A small sound classifier, trained from scratch: batches of 128.
Rows from block 3 of a small sound classifier, named by matrix and row number. Rows with one number within an expert belong to one neuron, the router's apart. Each number is 128 + 24 x the weight over its row's rms, rounded and kept within 0 to 255. All counts start at 0. Numbers have three digits each. After the name is the row's rms in percent of the matrix's.
After each expert's rows are labels from the 100 clips, of 14976, where the router gives the expert most weight on average: "top examples" is what is common among them. Only what is clearly more common there than usual is listed. The data: telephone keypad tones over noise or synthetic speech.
# router: router (model.blocks.3.mlp.router.weight, 32x256, trained with AdamW), inputs 128-255
# up: expert up (model.blocks.3.mlp.up, 32x256x256), inputs 128-255
# down: expert down (model.blocks.3.mlp.down, 32x256x256, transposed), outputs 128-255

# expert 14
router.14 098:138137148155151107108152120153083145108136143136113145083147132144121124150152134172097132108172105094151141129121093140123103113127103100114136143156162152111150111110139155097105126153122128145118100177108142147104176155129136096177154163103128188109120132108139114066118096136129114154121120094084101146125153138118105124135106105131168147126104116153105141103105091093100136094089
up.0 188:106133113117112089113130143124151099163139140121158131140145136144137103126100110150108087193101136113140143154117149139123130120122174114109107107128126144125139084104150078101147130116150120127156153129122147123172103110127120140155110135151102119121124127095108071123126110150099103184096135126095171183091150075124167109152156120116159099123137111129143123133131108167163166159107
down.0 169:131133131156070159176128102126161164125114145129118134106180111142121158125159161195137154099139144112110142068133071129130126144160126120107149079138133122113165150142091130154111128139128078114112074137122111094088126141125176106138127152121121128132143141125112142135128105143114178135149128113134100129137177133143122152120144168139113103128130142160117096104168151062142121127108
up.1 008:125124114155100151166164123102150085147117117101115127139118135125185150118082096090145117122093130128149149066095111111160151127117094142144149108103137095145142131097086111156154142158187140123127143131137169141141124110133139164127118123137104085145137136158068114158137116146064129198088070130123137140108118125132117111126140179129108119134104110122140159125168098118158140101125
down.1 009:120123178076137117090116105126132145177171191115154121127094114103126175130130204084110157129108118139140118164133147116139147173102110101149093168146136114130132160148089130131078116105109123094073110146095083138061130134132116120127143145080109140123142128124153108121136157112187135085147138134110157139128119155112143156108120117120161110123127102131153107143186131113121138109151
up.2 152:106135102139122140148115147111164148089109113097125135131137115110108152131103090097121139130115143145108112106124114134130147203169186118090106161131101161133126092158091092119108104141131155173080123171108131117108161137151149113149091127116188134154160140168135129116107132123110152112112181062200148116136092129127134089132132134150124118158123114110126163132063123133104110109132
down.2 148:142114134096133154095114123135129154145133094125142140116160153115119108116111107197194096121098115138127138125140178135109118105127125184112111108104123136145126101107166121160134129125127110115181176138139143165090120125087088141132101106151140106096076124145133115155123144145151194156123147114117086080158146093088152154119143135126154150107134161103098098136111152171129114145170
up.3 039:142139111132113143076155173173104098119150113104151171110087154141180162092087125092134124124090125112122133135107140131126151114163136129144105149138101125143120116139153154128131159112133158151115159152097118088101129094125152114139101133143112134131183105127132122101167132154128098114125116171099162111102131101110102120110164129198110130063107150133117100146086144116118130142149
down.3 036:137145129157107146065133128113135147148157114122103125145130110138123126152077139135134134121083147132092103077116105153147097135104170101135106189132150126129096137106134125129167131129112125201145087120119119148140089104105087101161150160121093080125169125108065118145127141136146085169129097096130102141133135120107125090141165123120143160126113136102141148139118095154123172104176
up.4 009:136132128185094095119160133135145109140176097120117090109122089133094151135181153128143108085143132105114122143102143121130149118112153097101190132097130142117149133115165119131142151128112155116119097110078106120136133125141135139106112157094194106077177136154140187124084109126122134128164099101117132125127106152142144125135123106182130181136141111122145148121115085122148190139115
down.4 011:090123124188161150121109156102119116143102135188140148141099120106138066139065125131147137163112160119168132138158115105138147150125130148160079094141131137104146129136141122148148151134165106126154203135189129090113127131174107119132126128150101120172104131084103121117158107108158098123110135131125138143134141109103085131164116119148142103136130124133103156143144121090136126118141
top examples: key "1"; last key: 1

# expert 19
router.19 098:159121126117111150121089123101151116102137111097143139157065154079151159136102117126163149093095101121160131173111107113108175145110091127117099109134138125156094148117148115159141125099134138113135153149154106165151128123164141161103090100112138119152136141143115114139140128125150146088111173163177111082144143107165168124095103154168134104115164142098107103139168158137163131145160
up.0 036:093094149123147131131161125080157116143123183146091142097134119128140106151162142108115117137180098138151137142156136146139093076056106108154116136095169104151119158145120100163113125113146096132153124148136133108157107155130133126117122113148114093172134123145106117117140133143114119135121125111098105110144116146136135108145131159100079104173118132144171070146152104130105099116118
down.0 035:132121125086100083134112127120083102108129118099149138151109176129152151119152114120151124104130135149085138161108143131141115207142115105124105145180105137117116134143139074094114133128157107151143129112123163116091128091107099099140109140109188091124090112150126138159116121100129089127123146183151166086145130129114085110116137131146180124182113149106115146116133148108130148132164
up.1 174:112114109118102119177131157145126128129099093110172151140117107115133160095160133113145151122146097141129122132166135143103148119190148121151102123142141129114148130115161137154092134106073103127139086147178072139169147172165157150111156118121118121126131137126168102157190117120159138105143163164140156112155109135101136166104137125110097092148191127135104136120114113075140148090107
down.1 169:145140159133099125115133140125127145178139172122140105127141139115167158131106152118123131151121134138154086129120109126120140160082131119152161118123135106137122102118122115146152138132155185129131106095075133112165098041105158135114111128116113144116101122145081128130121113111146127145106155127123104110154133096132143138155153155068147138116150112120137096126165039171113119127142
up.2 031:125120107123111119147109108102138163129126113113169225166144179103138173124134120141089108069140097157121117130115104142128138152123101120119072107158161121128134166137132128130117138114152116121184130100158163151102132135150152135133118118148201081139110123156112125127093102175125146136136141146137091159115134115111121147138138173103111154152168133131107145143135157135193105126127
down.2 037:135145113173156145118132120138112112115087072150115114134135114118116175153178142105114125104174157121160144095130107100140123211087110110130139095156101113132102111141142131107151108126094123134124164109123160121097120162154142122109109126118117124111125135096081122127118101122137152108129113111113141113092144104156179125153132092095127123096088124139127117097131128136119109147114
up.3 040:107126174186120117054140126147137125116104113148173088122153118173115113103091120112143091129088142120118128112109138135120128128148148158134137126114103147127134134188100116189148113136176124114145166118108143173164158140128112124136139121105091076106119115140130145133092140089056091117121112084112123145129076112138111120156150092114088126101116140138091105130141083098153074114111
down.3 053:134111114144144111127125127139136126110133054125109128132054140123107154125149118176150178144115125117137130108095120144127112124141126105121104158153123160126122113129093121075107146142097117149087136151131120104127134138100152135159115124174140122120165122127143132123142143136150137142127123176114092137114127192112109143122118144153146149146139124140135117150079128118128144093106
up.4 146:161190152091118086107142134141108156142127124168145092093174105138140095125127141147097116129128142129113119131122114133155099173119120138116141108163118156134116155136107159115099106101135164147131114147095096145144100161150153134128101113124125098161145114167135113134101159128171150060115098107121123095123132144129125146129155136146136139073113163160181125163189144173099159105157
down.4 161:125090128074089129176117155128122085118153104112147127144113131107114170170110100138130124120177108122133099106138044141147149075130097155116140090148088104142127092159147125124068111121102164082112133138136121185125108101117173162132132135097124138128149136107109149124151109089117153131111149111123171143124131142142179102130114102120133142101082107126137084119144127105121126155109
top examples: key "5"; last key: 5

# expert 6
router.6 101:148161144071113116095132123123119121147167127161147112111146171105136104132155095103092085122096144155151141156114114150156132119091102132101156093179111155129108136142112120107101110150180164144163099119088112158160094133169146134061113127164112137105099149096119090103101161146099140121096100174093157114125172119126142106154170112121152155109120102141144136142132123167120110163143
up.0 211:108141145131150129141121075134142146111154115129172078143141147120143118127143132146111119123102125146103142165098125132170141154152128141091133123146103165080115114121146148081089117105109122104138133145144096109158137149139131136133090133138146132116148127105135140118154143160118106095119096130090068151089165177122117147146150135100148179110134133132141114158095141115153192123119
down.0 230:135114159090105136112118139121129103193148178123141160104128153109146183132137122095099155113139115120124094164137136110128125173099096108124119091129122116163065144150110128137114148125134165116133130107156133201132114163102131116116138135103144126136105141170138131124091167076130153181113144087132170124120124087129147132109131111095118084137105125133136093151163131102137067134144
up.1 138:141125097147119118149170115136106125130099139122168125174161145082107104109112124158137123130090112136159102174125106134126125152142141141131138133108111126136143140144117142095133125136087141154102129126041123122097165179155099159135115130125107118112141131183159117080137124113105111099143096107133145160132087122140110129128142176136123171136146109111159126100124061106178170121137
down.1 153:144121148093118164060145139120142123117158177124148128120120096160115136128116155150115167127155144129138124123140176146144132096142154101125161141050116149093104119151133156125085134139124145131128120090178125177142123133113102131119093167154158132135076129098105136134161125109161107107114112121124130118134151175094134145127130114171181091136094135129122150144120184124130116116167
up.2 012:124139142157113101122120138099141134150109098124109174153101152162219151118171094133115090104133138111157116191130127142068109136162124094134141117122094140149108119112108111140123146140137141137108126149091145134136125140131116157133121127151124110131103134151133077130097096119111098143134156087141102069114125129126066122099122142141122167139134141106122106109153108158145188144166
down.2 012:112109115091143113088129105123100119114096170115129142098160114129123160146104114137158144140103159152102107071149090109141138126104181116125098122149143119076179100130124129135116131132140154078157131147171158111176150134087055124125106132121122134134120106090151117125136125130141204113153156133134133183125097129106142157128148144147126089127120145129123142104102182127114120117119
up.3 041:112107147124121130126116095113151096119113126106122095146179131138102089133152128173117141108127143103131128106119128151127084102156145161131132108087110123099174140152142147146132123142119146146109103115085113094106131120146109132133135128103123103147119128133141103115124103179122152097185115080165082077107138138151120151143127125131135149145133135127112196114148093100132207122121
down.3 045:134131151115136121072149172132110115148106137109162153069115128126144112132091094122103129129142120140162123168115121137145108177111127098141157163114149142142083092109146147122107145110098117130131113135129143138124149142118087127133171151190121130116100128132158110128096140077120133177137143148155180139133124135067117140093116145133102119151133158142147172098111139077128040119151
up.4 013:142129117128151139119158101141150147096137138112156086102121128124091131129132138137126138148134147116119132146118151142169109164139158120126139164104141151114182110134112185122166110111095138132114137095104118084113139104101121089119173143104079133119176120136158142096133126184085144086149107122157084111135138147138129116116107129156156127114143137133137123107118125120116132109091
down.4 017:146123141146143136146145148175129144201131135124111155120203100114102070134142118063123134126119092137091102144106128140120128101119089111125125100121131120164129121123152134120154120119096097146150106120141133110083155140151106119134166134138113114097111144171125148133108110086137121171174112165140199167110124112096132161125136107069105153149139129134103173122126110090128132117085
top examples: key "7"; last key: 7

# expert 7
router.7 108:092200128124151156117151143092152131131095148158109101112153077147111100149094140144143125156129183098147143131168159136118169108173184168151113112147129121145134107117125093141137106126078130139115138145113153112157113142133081142131134139154113160124116136108110149139141148094116116160125100156157113182131087118147088115129128169131092146104115116132172100152094127165162132102125
up.10 152:114156099082127096107147098132114158124149109138080096155046103096144112108159157092142161192164148126131107135126202127155113148168129146127138118129114118115136120137095152126076107127116133121152132096118103104148094077104143124126145126111111112102171125147087164140134135156117144083151148104136143167126103129134096159123153089142150103142131134124141134132135139137111156151129
down.10 163:146126144133100104158136145142142117144122146072131169134182121128086181095150118154127100107116138126157130076132121134114122120081131102122142166129168094181196161109128097120156139124120127108113123105071151140116129137148185123112177130109116134102110121163130113116099102073136143181125113176115178090119144121096094129161112169115093166134128137126111131101130130142137106111060
up.11 013:131135119131134129142145148121132132111139124145148087131113147129134152147147109187138153094086113115122146149121113140159155146092105123119135135117132139112148208144087077113139141125127119141122100125110115141098166172145145124125146120136100132141143138081121076102111132108121149143137143082159107071128150137114065084103120153105156117106093127105105129137163145127126108130121
down.11 015:138121122116148123124108105116088167200138137143140116051133113148112092123110141080100152150148101127163100120130122110101131107165148140115114109149118150079132121142144188131093113120158132135102096154124117112170124149137103101143115135096146122119106134111133131111130117142116079110120117153117164140133141159185203177150188107172147109104073130147120106126128106132118084133148
up.13 060:147135108147183181159159113137105157129133119151128110115131069144144164090131129076146098104140116111126124142140123113086123125113091097125130125131106141142147106128152157155139188128134137125105135127116109161175117171120100148130106153124140140110119138139137068124161114169117123158143179114076186116129153134130116139133131048118146118095119106136125124047153129104123136127153
down.13 055:122150109091146136132130090103121120161123144170131120152144124135116121119079165158144157081116124162110187094084103129130149115154124109136089139151118140112103134128146115116148140130112155146113145117140120079130158102102133133155118112133115139166174149167073125100162137155209140103141150114116125118134122130148108132122124104105147114088129132141123114142139118119133117133117
up.14 201:113166116194104073150087120110120138080160102123120129170046138143121124155156121149177170133108132112171121134158078130156111149168210114123124123117141147120146090148153086144121103120144114114119138121090117049094152134128129139095106107106158148164157121161121088144145122155095132138101129143122131112111158139136156114119110136103100205123148125127128142117078106122113144148114
down.14 183:119103148104169178190113151139146123159124152112128118101163105137149131102079121126140152130140084119134093075101183134126123122136096175145144149130116105125128121151101150120118110124118113122118111134159106129133111111149130119140135133077121108090124141101125152129167143007128129107119104096141094173135116149147130130140165126149121075127113128147133120126125141089131096125159
up.15 017:108104102197114141134120135063143120137147164157078060132161119124121133125153142133136135084116106144132137128110163115151156135110082115139112106134106146134112137129115132140096125114121155147097163142137129129123122126153151131118155127131106162112150134100147106113078130132082113165111185084155144104103109116129117125090111120123166120099126130102128119121130161113141117100134
down.15 018:155112118117170119099131148140131139122145095161153146078094177125112092126135146149133144120139155157117165129116050137101126128147146118110114141156101134110131135113116146122147138133134096135146091153094110138135140143109058090122122136165145133124109123093118122116146129139155146109134114171126116144112137151112165157160150146122127135104086134147102111124097078133114114162102
top examples: key "D"; last key: D; mains hum

# expert 17
router.17 093:116104145109084103126169098137114118164125117143108156144127122139114105116157160096134099130129130117111171113105166153117101089165133147164163110086097151140144100131117129069150152090131132131153128075115134089113145128104143149127166149132123131121153146137108155166115134168119130131121087139096152118097069153144143104108139139110105155148131102142159130176092102147123118105129
up.5 012:170138128065160141144104123184147126138138117129135135158144179087164147123158085105116133102122094118123131153120111122139126134122066108114158125107131123117133157115137145113099134139114115121112140139136131108147117119101126143126160136140112111121113118168112139175127118146124104131125118139114138111132146137092139138093108077169159127109144126166113111085167138122121137140124
down.5 012:121135127113128143096140103161136128178112130119114100104124134134119121131162179124118134164124130141156144137123141125117107116155134105145120157142122126134070113142142123112127125113131148122115155110092127106103125073114160111126147128111140121114154136111123144100133140134179171144138127119150167132137092137148140132093092136061171154175131138141173118126131094165133121119134
up.6 197:128129100118172114135186160135140126122158149110117133152118128119126140115140132095113097194166165122113145127141151085133109082136157147153114140125174149136107080123102086071152108154129095119113123133164143156094129111124134139160123117160130137134116121155130165124163110139183128157142126146110143138144103120128113102125083108110133156126117139128153174143118120146105137121123
down.6 220:140126117091138156140104116133146133113122127137176114140170141119122131151106129157180106117128113127139161111137031120129160135097108126100159137126149099145158110119103128145146090124143148126158117107100152081158106076166128149119109127109135128131118147095075113171135134130113137128107086122122075128120151118158137076117138144150110146147159115139084146118123085117121105140125
up.7 083:137161154149162166147156126082129063079145117138113131107158160067109217121154115113144156138120101141127124167101112094140126137138122122143169176120129156161175143066090128122186147110127151130112134137135145189096099102124131142122082117124103108127103126119114126120151107127152118162143111053078139113149115118125109153123105105129106105137127130129093129128160159141125096134138
down.7 068:168118125046144139146099166149183161135105079137179112130144116125101126129114144117131075148107143152126124128111169134116126101118090139120149166135160126121120152127110153124142134149130152116105100153115098171091123120140148122123112121119106165124168110143128091130103091116169183157135126122120104097096147155107104113108116129100177141088122147115084128095141124184135152165096
up.8 133:159139099077097107142111143121170179154154103140115154141110155124105144108149108147143113137118096121127110153125134150110149089109126160134149155104131110128120142107140114104156159133131161123161122125104097144090142110136109141133148110143055140157126120174165179160108104116129108193111089132084128110112101129120117125153120159135148135095149096123119093164082093148174168122082
down.8 152:132126153139099095151132122132120123171128098091122108152103110135136165141157144089085084140116111136136151127125093114105124172118113116152138096118145127155129133148147110144155105108115137126139118123095123080140120087136142145113111119163123113122139143105081123147156133174134136119130190169123162095117091117162164077108113125079117091169122116108124127155146118161131169126160
up.9 034:139136130128156109120163147137119095135104127105124136157115117111131207136127140159121099149134121133107088140137149099132141151125125125100171115141134132121148137140132068145140109107120120162114157097073120101119089107099125138130109136084151143119130140136180122152150129099171127102121117092094136160138106115121124136146161094163175039138113160147113134116115133121137108121161
down.9 035:130137114112152149130087143100126165136138154135162135111135120126129091112168102111077086135126099118141083139074157147117136116133148125126157146117124146105141100113120160135095149137139126147131105175109111130092150130126135129151134143143126105125125117139173122117147141079116147106124161109127081113157125118082108173131193135141146164121120132128106130133128108113135172130093
top examples: key "6"; last key: 6; mains hum

# expert 25
router.25 069:135107119130144104155115144135132122151141098097116127125134160092135105148170072131132106154098123142115156151116133149112088119134146108125133158090098121108146108120134096119138139136157102134119153159115165138151064131130146139137126062157133135115135112125168123111142128119172150134142143127130153139121151116104099082150067138108125148092156123074135132132106106110112155144119
up.5 151:132122078138139152124127127135131148120111096128105119128132152114145169153113119127119116090147133163139122165120121122102115172096071140148126151179121118127114134119091145099119097112137094138127101131115128143163112139144149117122117115132187115135109139117099103114089118116168143130126141081140118159181134125155131105120129159077158179101138136126153121113148157150111134145118
down.5 138:136135100216143140188141094125107143095128076110137099123088135112151087139146103158098157141114188124110171119118139124109126118170141089112115177165156151106118110112142119103137109133142093132126171142122109090159147149141130120139112123109119136132135128112108122122191117159151125136142129098115099085104142129141102118089094107151105101133155136109129153122103095095114131117134
up.6 067:096121127142105102104127143111143155128131132152099089118160105120184171112157164121131111119158107116143142142093115145128168117138123143148164132160073141121138081129115156122107100118157128111106145154158098169123104105107143144118099125133137147098100123120120096118122136117132102144108165059128127160123147118136111154151141125081163124097107139125136169135139193149130108140136
down.6 073:129112121152093137124127142145113126042108085115146165125134142122107129137096107118124140101126114139125120131136165125108159132127152128114079159145144083102128123139162122155149137151095117136163156123105109089127168110136153122134190127123142098100146133139149144133137114127123106145150134113130162085119099114126143094099136121094123135132137119135082128039159108106130156140098
up.7 215:139106139131121136138138115111128078076163139117155134109093178133122102123150112191112105140120128146124157134088113131107170065101127124109146138117154143121156133133135128156161096097143115129155122119150107102139177099119154118108108142138104125136105127136113073133171135120117125105112140147048097089142148111137112123116136126121160093084147100116114123128103085146167075121099
down.7 201:142134118119149122124128138142112148191110119114126129110129111114162165136113120108102133151139106154123150177129109140123103144154116113146113188150147133172109140112144157112090108114121149106137100143126119096166117169114081140136120123178141112124135107132157120104124125085164140117140161099147061133163140157086100164138152120126113164131142163145163096157133154186124139131143
up.8 008:123108134124131145111170153078119090114113103134155114135164085162156138124095113134122146110141132099155126130089103127123160085120113133138096125118131141103112132127145107152122158141136118137142127149147187128117140113158090128140133145124119107164104135151141177126080106149113110162111161088151141120158144117111107136117149181180117135157098148150108144111127115113151141108111
down.8 009:149126166105113166125120149134147135112130147131174185117147136089124098152109146119115114155115129158122112145166097123136152130113129109134149133134131130151091162126113105133105092083131115150128082130105130136118095108138158147110113145143143120127105125189107100138142191109165143100121143123130130117137134117139132122182139128151148100090117126119171105137163131241141154141128
up.9 024:151126066147132147101112093157115165117087105136131126133145129159148163136177139119116163103157141113117119151097113110101079133092107105140151140137150140164123098139130118129146119111149135135095135142084110134104133107130146122123126122090195145107106134130133088099102146123135121133161160057132144093158172146156146111143121105167161135150136146105117133109156112120088099177128
down.9 023:122139108121106121182117095124110127115115139144113114131120107118123132132125140134181155120121143121062150096111180141103158064160145145111160131170123134126112154135121160140156124131105056163142131147155086086185140143134164137126137127135122148133146119115121126128148136125134141113143140124114075125132139129135115133173105137104100122142140109137127158131120144073136149111108
top examples: key "9"; last key: 9; mains hum

# expert 18
router.18 098:105106138146120097117130123103095119138134135154136168143129146118085113137109073166133128108156119126110113114152125156153133105141158135153126095139120139112161148146151102126108127128085146144163114142101183120129153137142101126137139143165172102120127116123186146101098095124117124136112105105134103186131080154123101107163157167153114138153122132125161142157115131125146161086155
up.0 013:116131106142095145154124145165148126174146120143132172135118164089084077143105122114085170162121156128154111143137099144090129150096081132112137115131082109144128153150149158157109150130143085129188121097177121121151113093103148116135151146136123116119143123151133098155145142117150152066134129144162122141131120121133145123149149100124120069169141152144116097110115180149148134159101
down.0 013:162131100107129141145132109137144113136121103130132102154113121143123215118152123135136110118097113078127125095086168143106129131137138123123176127132112099165118127123106098122167130139129087140123179054144132109090157102139173133129142104112095117108162137143163141128139114137140096159121094161138157098127141133141125140076106163086090174114164109126147149153153162098138114105105
up.1 218:131133143149135139118150165149111119112111121126122173139164171110151148129190085156107062097170089126149149096148126094132101122090097120155134109133152117125121131127147116143111126134117123102178132134132151134135133138126106155160118127130169109153095107157083091166152118133095086175119131135134134131123163167128107154150143177094113068105134127119134074125131101150121128129156
down.1 185:131130139062129114103112100151169138113144170146129091124079101130106131147078168140146178146092150125102130119120148114134136090139132124110166140132097168082114113143103117148112127127145152130103136082129101077132112084109108113093107128114120137128168127081172114113132170142135173088134124126130149139117130131114144142128146114123170126122097117122135171134174103108128148147112
up.2 019:160144094132110182134128134128116131144121127096166123112079177102114116111110116127136154118121143146100115146136139149077131110101152111134080148155129111128137126139080152139173147128122167166123118118127134098131136099101165094109154131096095106179148122122128102131118151061148138127137150106110107120119116103122131136124136146103115105086162143101158108130128147149162085129080
down.2 020:122103095096136117126127115166123137147124122171085138147158130114126078121155111099117119110156116097164162200096133153091134122122126142114211107145136119171174112114152140130149110119123080151155159141116109159120152135146101113135132092109080145085139122147162133137114115138163104136119134154110145121122148151148160134142094130171131207174139128138098143112127134141123150138140
up.3 017:139128138102129195137129125126113101127100113097168123129108163114108120118148105148111160161098151151125136106140130113094136139121141109136073153126113116138158085155121133137172139164104143136186145076124126082135135114126135102108137132129108128156111123132119118169146148118148138140170083100119095077093084110140125134142125139116076125068144098104104080128110179117159096132088
down.3 016:123133080095122105129133095140115128146143123139126124140141139131143122111198126109107096101155084112093159195148128139094139146112093139126182113149150136134101154138138149116136141116137121163133115149158129221119134134125112119186117107111095150120146156104207134103124125122142109129109149127108183077115142120139143102142129143140164156156116110125105142130142144147130147135151
up.4 009:127111101084124164164092113126121146102151138124154133153122150079092131096132145106091121149109118153100126136150131122173151125107133125100100142132148125101144098136156164115145107140143077124173144127136101135134122145140187121131118122096145111175164120166154181161119160108158116116154124155131117145090133119110141183153159105141127122102135121101140099157063193096166135138099
down.4 009:127145135134108115132122147141148123151150137160093120123150104125151149159185123108105167121117118113176109173117123125113136132148114114117187102142123127165139127117105130132154163146117123150113096125143143125154146100126084126136142115147097171100117143127140138143161148137109103159100120151115144078145156146130103094092070141103142150122140082123090141064154075129125125153140
top examples: key "B"; last key: B; white noise

# expert 29
router.29 098:172115126145130139105133134140158137109132099092125121141125114142113154132149121162119138113152109085143152157104111108108154141140107081126110172166144153093117137110147128117139119127103109107054146166170119122106163128143145128159129113112151146154134130118142077093130098121146094124169160086126126108131140132132126126118128098142165104144102164133124120106142152093133121151078
up.5 011:121139170141089134073158102108160130152143152115129108109089178130106082133168137133133116096142127131142138145130127157108175159077137136104105159151114140118109110137162154117125129128136131149159142118077105171093115133142156140124091149083145159080141121090118077113111136169150161117123085128088125102099135115140148091161119135108161142139142109100150134166112112142153126121079
down.5 012:162121079208165159177131178118100141119096076140110123104115128116139139120131128141140153169142138143107130110098186095104126120187136136127132146102117112140173131146120131157145158147104121106107158163158142138117126102135104136143128112118123109143140118137129131139167085136153135126121130146124096143121116141122105157119096132150098076104126128124107109080119131091130143144144
up.6 012:103131125105124144097131126169147126134101138096111145131161121124134131149167123100078141170138156174137106139087111119105142125134112111129132093130117093103140102118189126112146140114142150115144139088120109093137105069094141109119136144115104140155107113121126101144119129151151145126110143113137171145157137109120159080114155150105119127159131116121138113130139106161118113136103
down.6 014:113101135133108108127107134114144097119119094120160127131075118116136113104183132136155137146119133139119150136140171155108125105152143157131075155153150153100077157157123100126111160142083092137104146211109162145132117192146075133121128115166153153117124153126136109136118116097122155138126118130126072164092121106136123127136138151182117163093111145108140122117100109115125158122162
up.7 019:108108135114118156084123118141120075114112143108100129100120171141142178128152106099194084128110137125123113096129118196098136131114105129117148111134158122130107171138163098139147179141137133118119123140085149152094132135107156129132156093113085130123082135123155128095088120139123158138130155083081205116123140108122165092113134156112122158196130148122123147122150104110112117123109
down.7 020:106110110139104162150130171116157108124089111120090146128073115141099132118150175090122149128115120112121113127118205121127139093169123156136181145098138123161164114155119153144137123122103073138152135133130103199067140125156125123131175124162100129114186129173100161153168153130155122109111101131143114134140076119139145137122114156131052122113130115106114116099130128097142141126083
up.8 163:119119101018115116120159156122157134106126106111089152122139131136094139138129121153084172153097126100145097130096116106142139131140081128144141143156089108125132161131117115106153174129115123158132108102124143115147141153148133111138147090142118139105169137101163160119103121144206137159124085184139142150148131069111168086123108150113126132135071128137112156131143145148099150143105
down.8 127:111127126141122091144135126148117126117133135045134108137144141118124095120155126155143105110173092115119122095212145147120160105131143149113133164123127127104139144093135143157103093141116139149152128105113153162153130082126087122121145141158115097119131117166101117146125137081098127128174113076141100124135101138088101165139144144102148148100116135117130153130154119094123123141122
up.9 144:134122143122150161161131121092152178144116104118153159114118126102133123105148115142121120111129079153121114100129144124133130140117108118109123171110184099153141165103110148153118140111121121157093114122144109136134142161110130093129113127128085119117173116171137194116122117137092135105139151122131068103123114126140113171108146157136125118144191122127135103096162092138162142117124
down.9 138:148147160131139124106133096133122129125125150163120076134160126127146102176133105138161127126122149126194167141134091108123167112146158125131169144124088148152096096144138129110156113134136090107173123136150141149149121156152115114133124140117112165113087109139133106112130154115107134108117063132137136074109144119138155131140145165087110119113138134114143138152127096093124099119093
top examples: key "1"; last key: 1; first key: 1; number of keys: 1